Weights of a small contrastive image-text model.
Model: 64-pixel images, encoder arch vgg, encoder activation relu, encoder depths [2, 5, 2], encoder widths [64, 96, 144], text encoder width 384, text encoder layers 6, text encoder norm rmsnorm, text encoder activation swiglu.
Training: soap at rate 0.002, 8500 steps.
Rows from block 4 of the image encoder of a small contrastive image-text model, named by matrix and row number. Each number is 200 + 30 x the weight over its row's rms, rounded and kept within 0 to 999. All counts start at 0.
After each channel's rows are labels from the 100 images, of 14848, where the channel reaches its highest value: "top examples" is what is common among them. Only what is clearly more common there than usual is listed. The data: drawn small creatures on textured ground. In brackets: how many of the 100.
# conv: 3x3 conv (encoder.blocks.4.conv.weight, 96x96x3x3, each kernel summed), inputs 0-47

conv.16,191,182,198,94,185,174,190,248,191,246,240,178,199,173,234,171,185,181,187,175,212,166,187,151,215,219,169,180,220,201,218,196,206,191,252,197,179,220,201,144,196,201,167,229,183,191,218,201
top examples: scaly (91); red (26)

conv.32,246,166,201,167,186,214,182,202,187,180,198,174,240,196,187,173,222,231,185,164,247,197,214,180,220,175,192,241,191,185,239,194,153,147,231,168,189,226,211,150,240,258,191,235,145,203,190,171
top examples: orange (46); red (27); dragonfly (27)

conv.48,214,146,173,170,210,227,196,210,241,199,180,268,164,199,181,164,199,193,221,190,190,251,197,186,243,181,168,213,250,219,166,205,222,188,154,190,199,151,223,217,260,182,186,160,182,186,157,164
top examples: plain (82); orange (30); yellow (30)

conv.39,201,192,209,198,220,237,208,207,228,216,213,231,204,199,254,219,255,204,202,219,200,187,241,212,254,280,193,213,197,201,248,242,200,227,193,219,213,209,139,164,231,183,204,205,186,157,216,160
top examples: plain (82); orange (41); crab (36)

conv.66,185,182,251,197,216,196,183,188,202,198,192,172,200,251,166,203,249,185,216,205,209,208,207,209,188,177,233,201,147,185,165,276,216,171,237,157,159,220,222,170,210,154,216,230,209,207,249,179
top examples: red (56); striped (42)

conv.49,218,169,233,223,217,235,205,206,225,149,173,190,258,179,202,218,218,228,229,220,231,189,201,190,199,195,202,161,145,215,229,167,222,233,187,215,156,210,198,183,214,147,222,205,260,196,210,177
top examples: spotted (66); orange (39)

conv.21,197,191,149,216,200,205,243,134,70,192,203,148,158,210,222,230,166,182,197,238,254,189,212,167,181,245,200,229,215,206,173,196,208,217,216,153,222,186,186,188,183,221,201,155,211,210,165,210
top examples: pink (57); striped (39)

conv.95,206,178,171,214,214,202,221,218,213,228,182,215,186,190,125,197,223,247,225,248,206,242,200,207,131,194,172,210,218,148,138,212,211,192,188,145,208,222,186,202,235,149,186,227,196,233,196,253
top examples: spotted (55); dotted (45); orange (29)

conv.23,179,268,152,207,226,198,209,241,56,151,207,249,189,216,198,176,187,197,228,184,229,158,223,227,200,225,188,196,250,221,215,141,217,149,206,169,224,208,222,179,170,202,253,199,209,167,212,206
top examples: green (100); plain (43)

conv.46,255,203,267,209,225,204,163,187,226,189,180,231,207,174,231,216,207,185,204,237,222,229,187,184,174,185,191,215,202,182,211,246,231,166,242,157,252,243,186,221,220,219,143,182,179,215,109,188
top examples: yellow (54); spotted (47); orange (41)

conv.58,153,163,185,156,224,230,183,151,203,200,194,216,184,201,176,165,203,188,203,217,160,127,177,206,187,196,214,249,210,182,210,222,171,252,229,196,193,142,161,209,167,186,218,149,192,225,194,207
top examples: teal (36); butterfly (31); yellow (26)

conv.69,190,195,180,167,216,118,176,161,214,148,186,208,173,191,238,222,225,186,239,217,225,214,199,199,169,143,203,211,212,196,125,245,181,171,208,211,216,187,220,192,206,197,231,182,137,229,204,163
top examples: striped (87); butterfly (26); orange (26)

conv.50,207,153,236,156,228,160,227,193,209,147,181,169,148,175,222,256,191,158,222,193,200,188,174,241,181,213,142,247,165,192,193,166,165,192,209,256,166,178,226,223,144,251,189,181,186,210,223,186
top examples: teal (42); striped (41)

conv.2,196,192,220,149,177,204,196,247,173,210,176,209,212,290,197,139,176,204,206,198,248,178,181,170,204,158,163,211,204,149,167,252,174,213,210,222,144,218,181,178,170,223,225,214,208,201,289,210
top examples: striped (65); orange (33)

conv.42,186,195,226,264,187,245,227,161,202,206,219,199,153,169,191,221,191,205,202,160,171,236,129,199,253,212,188,187,178,172,250,213,243,233,201,205,243,177,164,200,243,184,176,193,199,210,206,219
top examples: dotted (52); orange (46)

conv.38,185,224,162,178,246,213,192,168,199,218,187,199,211,250,222,216,259,145,180,191,231,235,213,199,210,168,167,167,189,163,161,194,177,186,153,188,184,210,219,213,220,163,187,220,131,163,229,140
top examples: striped (69); orange (37); starfish (34)

conv.29,211,211,197,187,230,203,187,198,184,228,137,192,203,198,230,160,187,190,181,145,189,188,189,184,209,194,172,207,176,233,193,247,215,188,204,204,241,220,189,168,181,158,193,199,177,124,214,160
top examples: red (52); scaly (45); brown (39)

conv.54,211,200,196,221,216,189,166,154,213,187,197,251,95,229,200,132,229,182,226,200,186,206,199,209,249,243,143,175,192,230,203,184,186,201,179,188,193,163,179,175,205,170,172,200,180,225,174,269
top examples: spotted (87); red (34)

conv.14,216,189,213,179,294,210,232,222,153,205,179,197,224,224,189,131,204,210,210,251,263,179,206,232,198,157,209,188,242,207,183,183,218,159,206,189,201,227,217,204,233,177,225,169,206,276,173,162
top examples: striped (75); red (62); starfish (31)

conv.87,216,203,178,171,198,196,205,169,217,163,216,222,173,115,141,194,218,200,184,225,224,184,233,233,180,222,172,158,244,204,205,247,213,196,132,237,293,219,231,212,223,224,209,242,215,218,190,165
top examples: dotted (62); red (27)

conv.62,267,201,248,227,226,204,246,228,188,210,219,206,196,193,199,176,163,209,204,202,199,184,185,226,191,177,172,215,192,161,196,196,219,252,269,176,250,254,204,200,202,182,149,165,186,229,211,229
top examples: spotted (40); red (30); butterfly (27)

conv.36,194,143,185,226,221,225,204,177,216,168,179,225,213,157,228,179,159,173,203,178,217,178,174,195,216,181,198,211,205,217,205,168,161,188,221,140,267,161,222,145,279,160,176,158,191,286,208,239
top examples: teal (32)

conv.35,203,188,168,234,201,199,171,123,182,202,160,166,195,200,133,203,233,205,171,202,169,208,172,195,233,191,144,192,198,184,171,189,200,198,196,209,189,197,190,252,143,190,224,185,180,175,201,231
top examples: orange (38); spider (28); yellow (28)

conv.13,195,187,203,196,191,217,202,149,217,137,237,221,219,195,192,236,181,203,147,188,250,212,166,222,223,142,192,217,216,201,193,160,217,162,177,230,163,206,234,197,223,181,197,160,205,230,191,156
top examples: turtle (38); orange (34); yellow (28)

conv.88,190,236,196,200,172,221,253,181,213,176,213,210,198,179,171,218,169,196,224,147,156,211,173,214,205,162,173,160,191,199,170,237,225,243,170,175,269,200,194,167,208,183,185,189,208,226,189,202
top examples: dotted (51); spotted (41); red (26)

conv.47,185,180,178,211,164,257,172,214,198,211,200,189,152,171,205,223,196,243,211,213,167,234,153,184,201,158,204,168,242,186,174,237,215,210,216,207,191,191,204,240,167,214,285,207,218,227,179,211
top examples: plain (61); orange (49); beetle (26)

conv.80,214,223,188,260,187,223,178,206,213,199,214,192,199,196,175,158,168,163,221,219,213,183,218,200,158,262,194,203,157,235,202,229,211,203,225,219,183,199,213,168,164,170,179,169,269,196,214,194
top examples: spotted (52); plain (47); orange (36)

conv.91,145,197,155,231,121,219,203,204,191,211,211,194,229,213,193,219,231,177,166,163,196,222,175,233,218,191,177,218,139,235,216,214,169,219,217,257,172,198,237,186,216,210,197,210,153,233,217,225
top examples: orange (44); plain (44); caterpillar (36)

conv.44,174,200,195,210,163,220,187,202,199,190,163,212,230,191,138,174,243,137,213,224,186,207,208,248,233,227,179,201,165,212,235,204,261,184,248,254,209,155,149,183,253,172,166,212,210,175,231,191
top examples: spotted (80); red (35); orange (29)

conv.77,154,179,174,189,228,224,167,209,182,209,211,135,237,207,213,202,186,197,226,247,193,221,201,220,165,213,172,155,197,175,167,239,220,200,194,200,196,195,181,193,157,212,200,222,231,196,199,146
top examples: dotted (90)

conv.71,189,221,158,146,173,230,243,183,218,129,181,159,211,214,172,160,123,208,231,232,183,204,237,212,234,223,184,213,203,154,193,232,206,224,142,224,222,141,220,205,155,249,220,169,197,170,205,215
top examples: small (60); dotted (39); butterfly (28)

conv.59,224,201,170,160,171,213,259,209,190,246,172,239,161,222,141,208,274,197,184,150,243,239,185,227,195,201,197,207,203,190,211,229,216,218,206,201,216,236,164,229,263,195,197,239,219,186,197,256
top examples: dotted (67); small (60); starfish (29); colour: orange (25)

conv.22,186,176,209,188,238,270,233,231,217,186,156,204,223,162,230,197,242,182,212,228,203,213,217,170,166,173,195,167,231,144,158,211,231,219,192,227,248,272,115,215,199,202,150,208,199,218,183,171
top examples: dotted (79); yellow (53); butterfly (26)

conv.85,223,201,198,203,171,204,172,151,139,197,187,204,216,215,245,173,198,187,190,174,169,226,133,162,184,230,199,253,207,229,197,186,170,205,203,237,161,124,217,203,179,184,168,202,213,246,187,209
top examples: red (66); turtle (26)

conv.34,157,208,198,215,196,215,198,193,192,208,187,178,172,235,224,146,166,208,269,250,195,221,187,222,196,207,197,193,182,168,201,201,155,230,201,169,171,223,161,171,206,242,192,304,180,185,218,220
top examples: grey (78)

conv.53,185,207,190,160,182,232,235,230,189,138,221,246,180,165,243,152,250,225,176,174,224,217,195,224,216,185,213,181,208,220,203,170,214,184,199,182,196,205,227,195,220,200,213,155,192,227,163,172
top examples: turtle (55); orange (44); yellow (38)

conv.5,230,221,284,186,220,190,180,194,115,181,237,205,232,201,191,193,293,194,206,202,176,282,219,171,219,246,220,221,204,218,223,243,223,155,174,147,228,204,217,196,186,179,170,223,231,196,230,212
top examples: dotted (62); orange (49); red (29)

conv.52,199,189,188,213,198,172,208,193,217,186,152,178,226,231,185,174,199,191,188,241,141,179,195,209,212,196,135,216,191,174,213,174,225,171,226,199,182,182,187,265,205,218,203,152,176,208,170,225
top examples: small (62); teal (60); dotted (37)

conv.94,195,165,172,215,205,190,223,158,242,199,224,218,199,219,151,183,200,210,166,179,170,137,254,182,181,205,237,220,218,202,190,235,254,186,219,147,244,227,176,185,236,142,265,174,184,266,219,204
top examples: blue (54); dotted (54); red (33)

conv.19,249,162,173,241,236,219,261,251,212,204,209,207,221,188,235,160,206,188,235,166,224,196,246,191,178,206,180,221,238,200,220,182,157,222,188,177,184,258,204,192,205,117,217,171,197,220,217,233
top examples: red (74); starfish (26)

conv.63,166,194,184,168,183,220,205,255,207,137,196,277,223,161,227,226,176,237,259,192,145,207,216,186,191,133,194,169,223,159,193,191,212,203,214,180,197,187,201,180,208,230,228,251,194,163,221,254
top examples: starfish (45); red (38); orange (28)

conv.1,244,182,241,224,236,230,222,183,194,164,224,169,208,230,207,170,226,202,224,134,229,210,182,174,164,206,225,218,213,176,199,227,146,169,221,253,205,189,155,203,208,214,200,172,202,293,253,201
top examples: red (58); striped (46)

conv.6,193,162,102,155,207,213,204,248,129,217,190,189,182,217,223,199,194,226,155,187,165,287,251,133,200,209,197,254,217,186,235,154,173,173,221,230,160,194,197,195,217,163,219,244,194,206,208,207
top examples: red (58); dotted (45); pink (35)

conv.31,162,214,209,238,190,234,233,201,193,225,214,226,235,222,174,191,175,179,233,206,186,205,199,195,143,206,203,192,223,161,152,188,196,192,248,186,187,209,197,249,208,179,234,194,175,163,196,214
top examples: striped (57); yellow (45); orange (31)

conv.9,239,214,190,203,197,179,218,159,230,196,178,185,215,137,205,193,199,218,185,188,194,179,234,198,209,255,190,206,161,226,231,216,209,211,150,243,194,176,184,179,169,188,206,150,206,200,150,196
top examples: dotted (58); red (51)

conv.30,250,149,203,228,210,198,189,203,222,175,185,211,208,215,186,215,246,199,224,165,173,205,188,165,228,166,205,223,213,201,176,152,167,157,181,181,168,155,212,245,213,218,219,199,159,178,218,220
top examples: crab (74); yellow (31); orange (27)

conv.56,215,206,177,178,209,180,142,224,209,220,143,266,233,203,184,131,183,205,152,184,201,185,177,204,181,222,102,195,158,164,246,187,221,219,244,178,189,263,208,164,199,248,203,220,190,167,176,207
top examples: yellow (32); turtle (27)

conv.26,209,210,187,176,203,228,211,181,218,164,187,176,212,200,220,180,189,194,178,216,239,179,221,212,209,309,182,185,209,184,210,215,201,173,189,240,217,212,166,201,219,197,234,165,150,161,207,212
top examples: red (31); fish (31)

conv.8,177,171,163,197,144,154,213,202,216,200,181,205,225,202,214,174,160,211,209,194,160,307,282,199,205,234,237,203,171,158,194,240,140,206,199,172,150,171,238,202,149,172,245,189,193,184,178,201
top examples: dotted (68); pink (49); red (45)

conv.51,180,220,214,241,168,213,190,199,154,184,176,294,253,157,186,227,178,212,196,197,180,191,178,245,239,169,197,202,188,204,197,180,179,243,210,226,160,250,182,201,230,252,148,189,233,211,200,260
top examples: spotted (40); orange (34); red (25)

conv.84,226,206,234,225,143,191,270,229,224,207,226,201,143,205,180,256,161,231,243,211,193,170,164,189,266,200,205,202,163,213,135,217,220,204,238,216,220,197,184,222,208,219,251,193,194,170,186,234
top examples: scaly (61); yellow (45); crab (29)

conv.68,239,205,168,240,170,226,201,202,221,194,173,153,168,202,183,174,206,230,167,199,195,221,232,225,140,212,207,189,205,204,233,214,181,213,135,208,217,228,139,172,186,219,163,187,193,131,228,203
top examples: dotted (90); small (55); butterfly (29)

conv.28,102,209,205,213,255,235,182,209,228,209,246,158,198,207,169,203,148,184,201,198,119,205,195,226,218,221,224,223,161,216,194,226,201,228,246,221,213,209,192,218,233,192,186,213,211,198,157,237
top examples: small (56); dotted (50); butterfly (39); creature: snail (31)

conv.75,198,194,211,204,208,199,187,225,226,171,226,218,195,241,125,186,198,190,194,228,185,200,169,117,187,154,195,162,223,234,121,196,216,163,227,217,173,204,209,190,179,203,194,201,203,228,197,255
top examples: spotted (60); red (41)

conv.25,212,201,233,274,219,168,125,203,184,210,168,174,228,229,167,254,242,147,179,211,219,183,177,211,232,219,198,211,169,185,187,166,225,181,192,155,177,196,181,245,165,211,235,198,180,179,177,251
top examples: yellow (56); dotted (44); orange (36)

conv.43,153,182,238,193,211,200,206,171,207,194,225,227,247,194,194,160,181,177,220,230,188,231,208,188,217,244,210,203,181,228,178,182,192,163,277,178,254,248,201,176,225,191,190,194,208,217,196,227
top examples: turtle (59); yellow (41)

conv.4,175,181,264,250,224,171,173,190,164,217,225,214,168,118,231,142,181,169,197,222,228,181,201,217,190,165,186,196,182,191,147,217,208,181,234,220,173,197,204,216,199,207,142,224,216,182,204,243
top examples: striped (52); red (50)